Rows from block 5 of a small image classifier, named by matrix and row number. Rows with one number belong to one neuron. Each number is 128 + 24 x the weight over its row's rms, rounded and kept within 0 to 255. All counts start at 0.
After each neuron's rows are labels from the 100 images, of 14976, where the neuron reaches its highest value: "patch colour" is the nearest of a few named colours to the mean colour under the peak. Only what is clearly more common there than usual is listed. The data: streak pictures of flow and ridge fields.
# fc1: MLP up (model.blocks.5.mlp.fc1.weight, 768x192), inputs 96-191
# fc2: MLP down (model.blocks.5.mlp.fc2.weight, 192x768, transposed), outputs 96-191

fc1.175 [129 105 135 113 132 103 113 141 145  68 118 152 207 148 146  81 126 138 131 171 126 129 120 134 136 168 101 128  87 143 133 116 136 141 118 165  97 122 159 188 143 111 136 116 109  79 150 135 160 128 107 154  91 107 129  99  99 137 109 129 143 123 146  85 147 159 172 148 126  75  97 114 133 104  82 123 116 136 139 175 127 132 157 127  98 111 140 104 149 123 132 141 103 110 156 110]
fc2.175 [130 106 104 115 102 116 196 133 174 166 158 128 129 103 150  97 120 170  99 150 151 123 143 131 117  53 109 108 115 122 127 139 100 125  93 126 136 157 153 115 121 134 140 150 118 140 132 105 196 137 155 115 155 171 101 125  95 156 157 113  97 110 167 110 177 130 129 141 135 150 139 162 124 111 160 111 134 122 130 127 124 153 124 106 148 135 152 158 108 121  99 153 129 137 128 137]
patch colour: black

fc1.85 [119  82 129 115 142 115 100 142 162 124 120 125 110 118 117 118 143 159  99 152 169 119 128 100 108 121  98 151  76  88 135 141 138 129 166  44 123  74 186 119 168 100 141 164 148 148 158 167 131  93 120 153 139 136 168 127 146 126 133 142 122 108 131 125 142 151 120  88 140 146 111 106 111  63 117 126  90 144 133 117 127 135 139 125 131 122 130 122 101 130 123 135 152  99 111 120]
fc2.85 [143 156 129 150 140 151 124 108 129 145 116 120 139 187 153 118 102 114 129 125 124 124 128 143 117 136 177  97 125 129 140 135 131 123  81  78  99 130 123 108 103 114 144 129 143 156  74 131 119  94 122 134  93 147 122 110  85 118 142  97 129 174 147 152 133 173 129 176 135 130 111 147 147 156  89 106 143 120 117 108 137  94 174 130 125 124 136 150 113 123 140 131 129 113 119 161]
patch colour: white

fc1.552 [114 134 136 153 127 115 131  97  87 118 119 117 152 148 105 116 122 141 145  96 172 132 133 163 124 147  95 111 137 109 116 143  85 131 111 128 173 125 106 101 131 142 158 145 132  93  91  87 175 157  96 122 113 195  68 114 177 114 109 128 122 183 149 161 106 109 158 120 154 119 113  85 136 173 144 100 141 115 108 147 166 153 142 140 158 151  87 150 126 112 132 168 135 144 124 121]
fc2.552 [137 137 127 126 128 127 141 124 168 111 143 112 179 104 135 127 103 134 118 106 142 145 109 156 123  97 164 152 122 148  46 151 135 148 115 147 137 108 191 126 146 138 145 128 155 126 122 107 114  76 136 105 144  97 117 162 111 146 132 129 166 165 108 115 140 134 134 131 134 138 126 154 102 161 106  74 149 134 120 125 111 110 144 185 144 118 127 114 163 151 129  90 121 156 111 139]
patch colour: black

fc1.57 [120 110 134 150 146 111  85 111 118 137 122 155  88 171 157 138 109 170 131 146 112 127 110 119 139 149 107 156 159 139 134 163  99 116 150 102 159  91 165 127 144 134 124 143 110 114 137 107 166  86 139 138 128 127  82 140 169 132 139 119 114  96 135 114 115 142 156 118 151 169 158  96 108 144 124 174  55 132 144 163 153 132 118  93 108  95 102 109 131 146 119 150 153 110 152 129]
fc2.57 [121 149 154 144 133 151 153 109 113  93 110 102 134 180  95 137 154  72 161 114 112 122 133 132 122 138 113 133 122 124 132 127 133 151 127 126 111  85 153 137 120 161 119 100 140 148 132 157 116 122 152 123 117 164 137 138 141 152  92  78 130 112 147 133 167 142 159 103  87  76 120 150 146 136 152  89 136 131 152  77 121 103 165 154 126 102 158 126  86 146 138 119 146 181 127 176]
patch colour: white

fc1.583 [156 104 133 111 116  96 126 123 119 116 115 141 138 110 108 176 157 122  84 138 149 106 127 190  84 116 143 138  91 141 137 125 147  94 140 156 128 154 119 140 150 113 120 103 144 176 128 117 122 164 124 159 132 147  75 101 149 164 145 133 116 141 130 154 126 131 134 122 100 125 128 130 103 140 117 157 154 109 120 197 134 107 110 158 150 142 122 150 149 148 133 156 124 143 137 107]
fc2.583 [122  76 127 112 142 117 153 132 114 136 130 162 134 102 111 126 125 125 134  90 161 143 141 129 114 125 144 126 131  88 110 126 136 147 131 146 118 129  72  96 149 126 107 139 135 120 124 146 114 150 138 146 146 144 120 111 129 168 138 103 145  95 136 126  79 143  94 152 145 143 143 159 140 158  85  94 153 132 134 133 144 123 144 109 118 146 114  97 109 152 138 103 109 152 129 138]
patch colour: black

fc1.456 [119 112 123 110 134 141 147 145  84 100 145 102  78 101 146 116 130 105 141 100 131 121 129  99 141 124 115 183 109 110 109 137 140  95 166 135 104 125 167 146 161 106 149 145 109 112 133 158 140 131 136 151  80 112 124 104 138 118 112 100 118 155 149 141 113  90  89 165 102 137 150 123 113  97 151 135 126 121 124  83 160 197  93  92 173 140  98 107 165  92 126 122 108  97 163  81]
fc2.456 [104 119 113 126 113 111  92 114 120 115 146 141 181 124 106 201 142 145 127 126 107 100 154 100 133 109 134 162 118 100 121 131 107 148 173 130 143 125 173 159 105 113 169 106 125 124 113 145 129 118 136 119 148 195 168 120 136 127 126 180 111 143 173 134 123 137 116 122 120 101 133 156 154 100 152 138 104 120 110  91 117  89 108 122 135 161 137 133 124 104 151 141 149 118 150 147]
patch colour: black

fc1.269 [139  94 133 109 121 142 122 111 181 118 107 131 112  68 122 120 138 187 136 127 164 170 109 137 110 128 116 145 134 132 136 105  94 106  93 162 145 139  95 184 115 113 106 156 122 113 156 118  91 188 128  86 117 144 120 142 144 150 123 128 142 148 127 141 129 115 118 122 126 116 106  98 133  90 164 155 131 145 154 182 122  75 103 131  96 116 168 124  80 137  95 119 112 132 132 154]
fc2.269 [148 173 105 130 139 143 146 183  96 153 118  97 109 131 135 112 110 107 120 121 106 150 139 108 134 148 125  91 162 151  76 116 129  83 141 146  90 140 139 108 111 107 190 114 136 116 155  99 150 138 126 118 148 111 132 128 157 125 114 119 120 130 135 133 104 123 108 107 140 129 192 136 139 119 134 128 139 121 129 152 128 150 130 148 102 131  89 120 157 138 116 133 132 125 113  91]
patch colour: black

fc1.257 [135 144 123 134 140 140 171 150 147  64  93 145 105 120 112 168 117 174 164  77 155 122 141 145 139 137 151 100 107 143 132 152 153 172 138 178 145 166 104 119  71 106 102 113 119 138 121 135 114 129 101 153 134 155 119  94 116 132 129 130 118 176 147 129 179 120 136 148 122  79 117 145 113 147 130 115 139 135 126 138  97 151 121 126 155 135 118 142 158 114 155 111 111 110 147 109]
fc2.257 [156 143 122  92 116 101  93 137 120 102 133 127  78 182 144 136 113  93 101 124 134 111 118 154 137 160 135 122 122 119  65 124  94  81 135 161 105 135 134 226  96 125 168 147 138 132 110 126 165  81 110 141 134 118  83 142  80 110 112  90 114 157 144 133 104 137 116 107 139 124 152 105 121 116 122 103  92 139 135 149 132  95 128 140 146  99 127 129 132 126 151 142 144 118 124 148]
patch colour: black

fc1.453 [139 153  96 116 115 132 158 129  66 136 105 103  91 186 146  81 106 121 100 111 141 129  78 118  85 116  79 113 170 131 159 151 166 131 106 112 185 130 159 152 116 140 117 125 129 140 152 149 112 139  99 119 123 184 108 166 160 122 165  88 147 141 111 137 108 104  78 124 154 137 117 134 118 116 138 135 117 111 108 149 127 171  89 115 118 110 121 130 143 111 133 129 136  90 137 117]
fc2.453 [142 142 188 116 154 134 104 112 179 108 125 126 139 123 161 168 104 100 162 113 125 123 149 120 109 129 170 135 178 106 114 154 133 125 106 134  75  92 121 119 117 124 137 142 148 171 117 120  71 160 129 130 123 116 133 142 159 122 126 112 123 131 164 121 136 139 123 140  75 158 129 135 132 154 134 141  95 135 131 107 125  94 148  45 131  72 127 124 146 154 160 109  84 127 122 138]
patch colour: white

fc1.349 [129 111 151 124 111  81 137 140 115  93 144 102 102 106 166  79 121 156  85 117 113 117  93 119 157 130 134 140 113 105 125 115 112 107 153  86 101 125 111  87 123 140 149 126 103 119  89 155 143 117 130 162 123 108  99 109 106 105 130 157 124 108  89  89 106 129 170 127 129 187 140 193 152 105 124 127 107 103 165 110  75 103 163 132 119 109 120 131 155 153 128  81 119 131  94 113]
fc2.349 [145 175  52 154 117 129 172  80  78 114 120 161 171 125 148 109  99 127  82 126 139 109 152 131 116 131 126 155 125 108 128 142 156 102 138 166 130 109 109 128  96 114 137  89  95 115 118 161 129 141 110 126 171 110 133 127  99 133 129 101 107 124 119 155 128 132 108 102 140 140 144 126 137  84 106 132 137 121 129 130 142 130 140 110 136  75 163 146 126 125 131 139 116 154 153 129]
patch colour: black

fc1.410 [157 134 165 130 124 103 134 135 117 145 113 143 125 129 118 103  97 142 116 170 121 132 118 150 126  88 151 121 147 144 151 130 116 105 104 112 181 144 116 132  89 119 128 118 114 138 134 148 150 111 137 141 118 102 159 144 136 137  87 118 149 166 103 110 160 146 132 129 128 180 125 154  97  97 178 146  85  85 143 127 152  92  89 130 119 171 120 105 103 121 118 137 117 158 119 114]
fc2.410 [107 133 139 137 107 106  72  95 138 129 109 140 120 131 124 142 179 153 145 136 117 145 108 173 112 203 103 106 141 114 147 128 129 150 149 103 166 113 101 129 165 130  87 129 146 125 123 116  90 107 123 127 143 158 163 124 138 143 157  92 113 143 118 140 106 129 111 105 119 127 134 111 165 138  80 117 116 116 132 139 142 183 132 149  84 130 129 163 112 119 147 199 136 120 135  67]
patch colour: white

fc1.131 [158 138 115 130 156 139 138 148 111 137 123  84  81 114 137 114 136 137 180 150 141 158 117 116 103 137 152 127 187 164 103 152 134 140 144 125 175 124 107 118 119 142 131 163 154 164 129 100 111 149 129 147 122 139 117 132 146 150 150 121 157 126 145 160 128 128 123 124 115 155 110 126 105  95 138 111 137 186 146 123 111 148 109 154 120 113 127 145  84 134 124  62 123  89 102 123]
fc2.131 [115 152 134 129 126 114  75 156 129 117 122 154 124 128 111 168 116 133 156 130 133 169 122 117 131 109 118  90 142 148 110 148 128  81 118 127 152 151 157 135 163 130 144 132 122 123 110 116 133 169 122 123 117 138 131 123  95 168 127 126 123 125 120 142  78 123 109 156 111 135 141 128 100 144 119  78 138 153 139 146 103  97 123 137 123 138 121 144 197 134 138 144 113 129 107  72]
patch colour: black

fc1.742 [ 85 118 143 113 104 129 106 120 128 182 122 137 128 159 140 109 126 178 118 129 101 118  88 149 154  97 103 154 110 142 182 112 100 103 146  67  95  93 124 109 121 117 121 136 125 132 179 192 103 133 123 119 104 110 115 113 111 114 106 116  98 106 124 130 129 154 111 163 139 115 133 158 120 109 158 109 141 109 126 141 154 153 176 160 126 141  97 117 125 158 107 112  97 117 134 135]
fc2.742 [108 197 128 116 140 125 137 131  88 134 119 110 129 155 146 134 144 181  63 104 147 138 161 107 116 124 124  97 142 161  81 159 141  85  99 112 137 164 148 128 106 132 163 147 117  98  74 120 166 153 136 130 158 156 106 121 113 118  84  98 176 122 150  97 125 126  95 147 134 137 110 119 139 152  84 127 134 135 135 130 119  74 131 117 101  86 129 132 131 119 165 155 136 156 117 113]
patch colour: white

fc1.239 [153 128 105 136 121 138 128 103 152 106 143 139 117 143 104 103  91 124 137  90 134 116 131 134 118 139 113 103 131 165 122 120 119 129 161  80 148 115 106 166 146 148 116 100  96 130 109 117 150 118 124 136 156 121 100 125 102 118 110 123 160 131 171  94 129 153 135 198 135 113 127 135 153 139 156  85 129 117 125 178 127  69 192  57 109  89 142 116 129 133 133 190 128 128 160 157]
fc2.239 [136  91 200 130 130 129 139 163  85  82 169 130 148 156 116  81 120 119 115 153 119 122 133 159 134 197 179 115 122 135 141 135 158 125  80  68 148 113 155 122  92 138 142 116 131 137 147 111 125 168 124 141 132 103 117 125 149 127 127 122 122 120 107  99 131  81  94 120 134  86 138 157 115 148 185 110 112 129 128 129 138 119 106 123 126 128 115 151 129 146 112  67 131 117 128 144]
patch colour: black

fc1.519 [116 165 131 124 134 124 145  93  99 125 135 154 116  53 125 132  95 143  94 177 131  90  97 124 124  89 170 144 104 116 140 134 139 110 134 150 165 116 153 117 101 166 173 139 129 125 139 127 148  98 115 126 168 119 145 159 103 142 155 105 131  84 141 127  89 137 118 112 134 147 141  91 113 114 124 122 110 109 118 102 141 102 107 128 130 142 115 110 128 135 130  56 152  99 114 114]
fc2.519 [140 130 127 163 126 118 155 139 122 139 135 129 112  81 172 168 188 137 125 121 106 145 141 118 124 122  75 163  91 152 112 125 136 151  95 166 190 136 143  99 130 130 190 126 124 122 120 104 121 140 136 140 155 150 140 125 146 155 119 137 153 125 120 111 167 120 109 125 120 176 101 137 107 108 152  86 134 135 127 119 129 107 132 159 142 135 152 137 148 152 143  61 151 164 132 116]
patch colour: black

fc1.674 [ 99 161 156  87  61  95 101 162 107 133 143  92 142  85 130 111 111 145 169 106 165 132 136 131 139 134 132 149 137 139 124 113 125 123 145 108  88  99 144 127 161 136 169 140 114 140 110 131 128 148 103 128 107 130 138 134 122 160 125 110 162 137 116 147 106 105 149 104 114  81 157 122 116 119 152 148 125 120 160 140 117 163 154 135 164 161 112 118 117 112 143 131 132 110 130 141]
fc2.674 [118 116 131 144 124 134 111 113 148 132 146 146 121 129 142 127  98 220 111 107 141 127 144 132 149 104 131 126 132 126 165 109 143 158 145  96 181  68  65 124 114 115 114 128 143 140  78 121 160 121 110 157 108  92 110 132 119 128 156 107 108 114 138 147 124 121 150 119 119  83 109 136 158 158 103 155 163 114 131 110 114 196 148 117 125  93 135 123 120 107 110  83 138 143 135 148]
patch colour: black

fc1.273 [159 173 113 123 156 126 127  84 158 107 134 148 104 107 175 121 114 167 142 110 112 122  94 111  92 135 130  74 126 135  86 180 132 120  69 147 118 131 120 144 157  85 122  95 149 128  90 118 125 137 113 134  93 100 136 133 113 152 162  92  90 158 130 115 121 119 149 146 100 168 142 119 111 160 134 153 118 103 146 137  89  98  79 116 167 123 104 100 113 129  97 135 129 115 105 154]
fc2.273 [114 124 158 113 126 147 111 116 154 107 139 107 137  96 115 116 119 143  75 131 145 135 164 102 126 105 190 131 124 136 122 126 137 134 108 139 126 141  72 133 110 111 146 141 112  87  95 129 118 106  92 117  95 143 136 128 112 126 117 111 152 126 104 118 141 118 147 156 131 137 133  99 141 146 141 125 113 117 128 106 119 171 172 140 161 119 120 128 101 146 155 138 131 134 118 119]
patch colour: black

fc1.359 [135 113 143 119 129 104 130 109 136 142 124 127 165 145  96 122 129  95 161 133 144 121 111 140 100 107 128 110 180 124 129 105 129  92 101 160 112  99 170 117 125 118 132 131 120 141 124  79 157  84 114 118 120 136 150 153 130 190 127 147 123  97  91 130 112 138 150  97  85 175 108 119 125 120 140 144 159 128 111 150 104 157 137 136 163 125 149 125 133 140 113  75 134 112 105 113]
fc2.359 [122 131 144 131 153 143  97 114  78 161 150 117  93 111 106 106 122 159 115 164 123 133 100 141 115 151  83 151  63 166 115 128 159 120 140 105 120 126 152 129 137 122 125 132 125  95 129 134  97 160 157 141 159 138 101 152 120  97 123  82 137 148 176 164 139 133 124 102 155 197 141  93 109 157 156 117 129 132 137 123 124 140 113 182 128 114 135 142 124 112 103 106 146 158 104 152]
patch colour: black

fc1.2 [122 134 107 107 110 147  87 116 170 139 117 130 120 121 151 130 142 135 162 128  81 129  95 130  99 114 152 147  99  99 153 166 114 124  97 116 116 100 137 106 139 131 112 165 135 134 150  85 116 147 139 123 105 110 160 145 127 151 120  80 125 146 151 127 133 124 111 137 115  94 121 119 144 139 161 157  82 106 123 204 168 146  99 123 149 133 101 104 100 113 119  94 128 121 102 143]
fc2.2 [108 132 120 144 132 129 108 122 116 151 137 131 138  79 121 130 122 121 110 133  92 121 132 142 138 107 104 115 136  92  63 133 140  89 120 127 100  84 154 136 129 129  77  80 143 149 127 157 118 110  99 123  88 106 132 153 142 158 120 132 186 104 107 139 117 125 138 130 129 120 157 167  77 155  75 126  98 117 135 162 151 115 106 219 130 139 136 158 136 116 140 124 121 116 154 113]
patch colour: black

fc1.416 [150 159 120 114 134 127 106 120 136 119 140 128 155 110 119 130 145  89 123 135 104 161 178 137  82 106 134 125 102 162 155 152 154 110 157 117 122 132  78 134 133 138 192  48 161 124 161 138  93 125 164 144 136 122 146 104 118 108 127 122 108 124 146 109 145  99 196 135 115 138 142 172 136 135 103 156 177 139 103 126  91  92 107 110 150  93  98 114 109 107 130 111 122 153 137  89]
fc2.416 [127  65 121 143 131 122 155 147 115 135 113  90 113 147 117 132 112 169 131 142 110 119  66 144 113 123 143  98  96 100 128 129 155 152 113 147 113 136 158  86 108 179 163 133 113 106 156 105  98 110 104 104 122 130 121 104  89 150 134 142 111 116 113 123  97 120 140 131 143 170 115 107 141 136  96 165 123 122 153 138 131 135  99  99 127 160 137 165 158 137  94 155 158 136 131 137]
patch colour: black

fc1.170 [165 122 123 132 152 122 156 114 139 103 144  92 115  80 105 104 113 150 125 108  94 136 121 142 138 169 113 144 160  71 117 140 109 104 129  94 116 161 149 119 108  69 148 136 145 139 147 134  78 122 153 157 125 132 138 111 139 171  99  84 108 135  82  91 115 133 151 124 120 122 155 133 127 137 155 115 114 130  88 124 115 136 127 154 127 144 125 126 151 163 106  96 160 124 136 179]
fc2.170 [157 141 149 153 134 120 152 140  99 113 125 142 165 189 122 183 119 176  61 126 125 118 124 154 142 114 151 133 132 164 148 136  95 142 131 159 145 126 172 100  92 160 167 138 146 151 114 124 169 118 135 114 129  77 107  99 117 125 162 176 156  97 163 134  87 142 113 155  92 167 132 154 151  74 126  98 116 127 115  93 134 130 134 140 132 137 130 102 111 115 182 148 153 103 148 132]
patch colour: black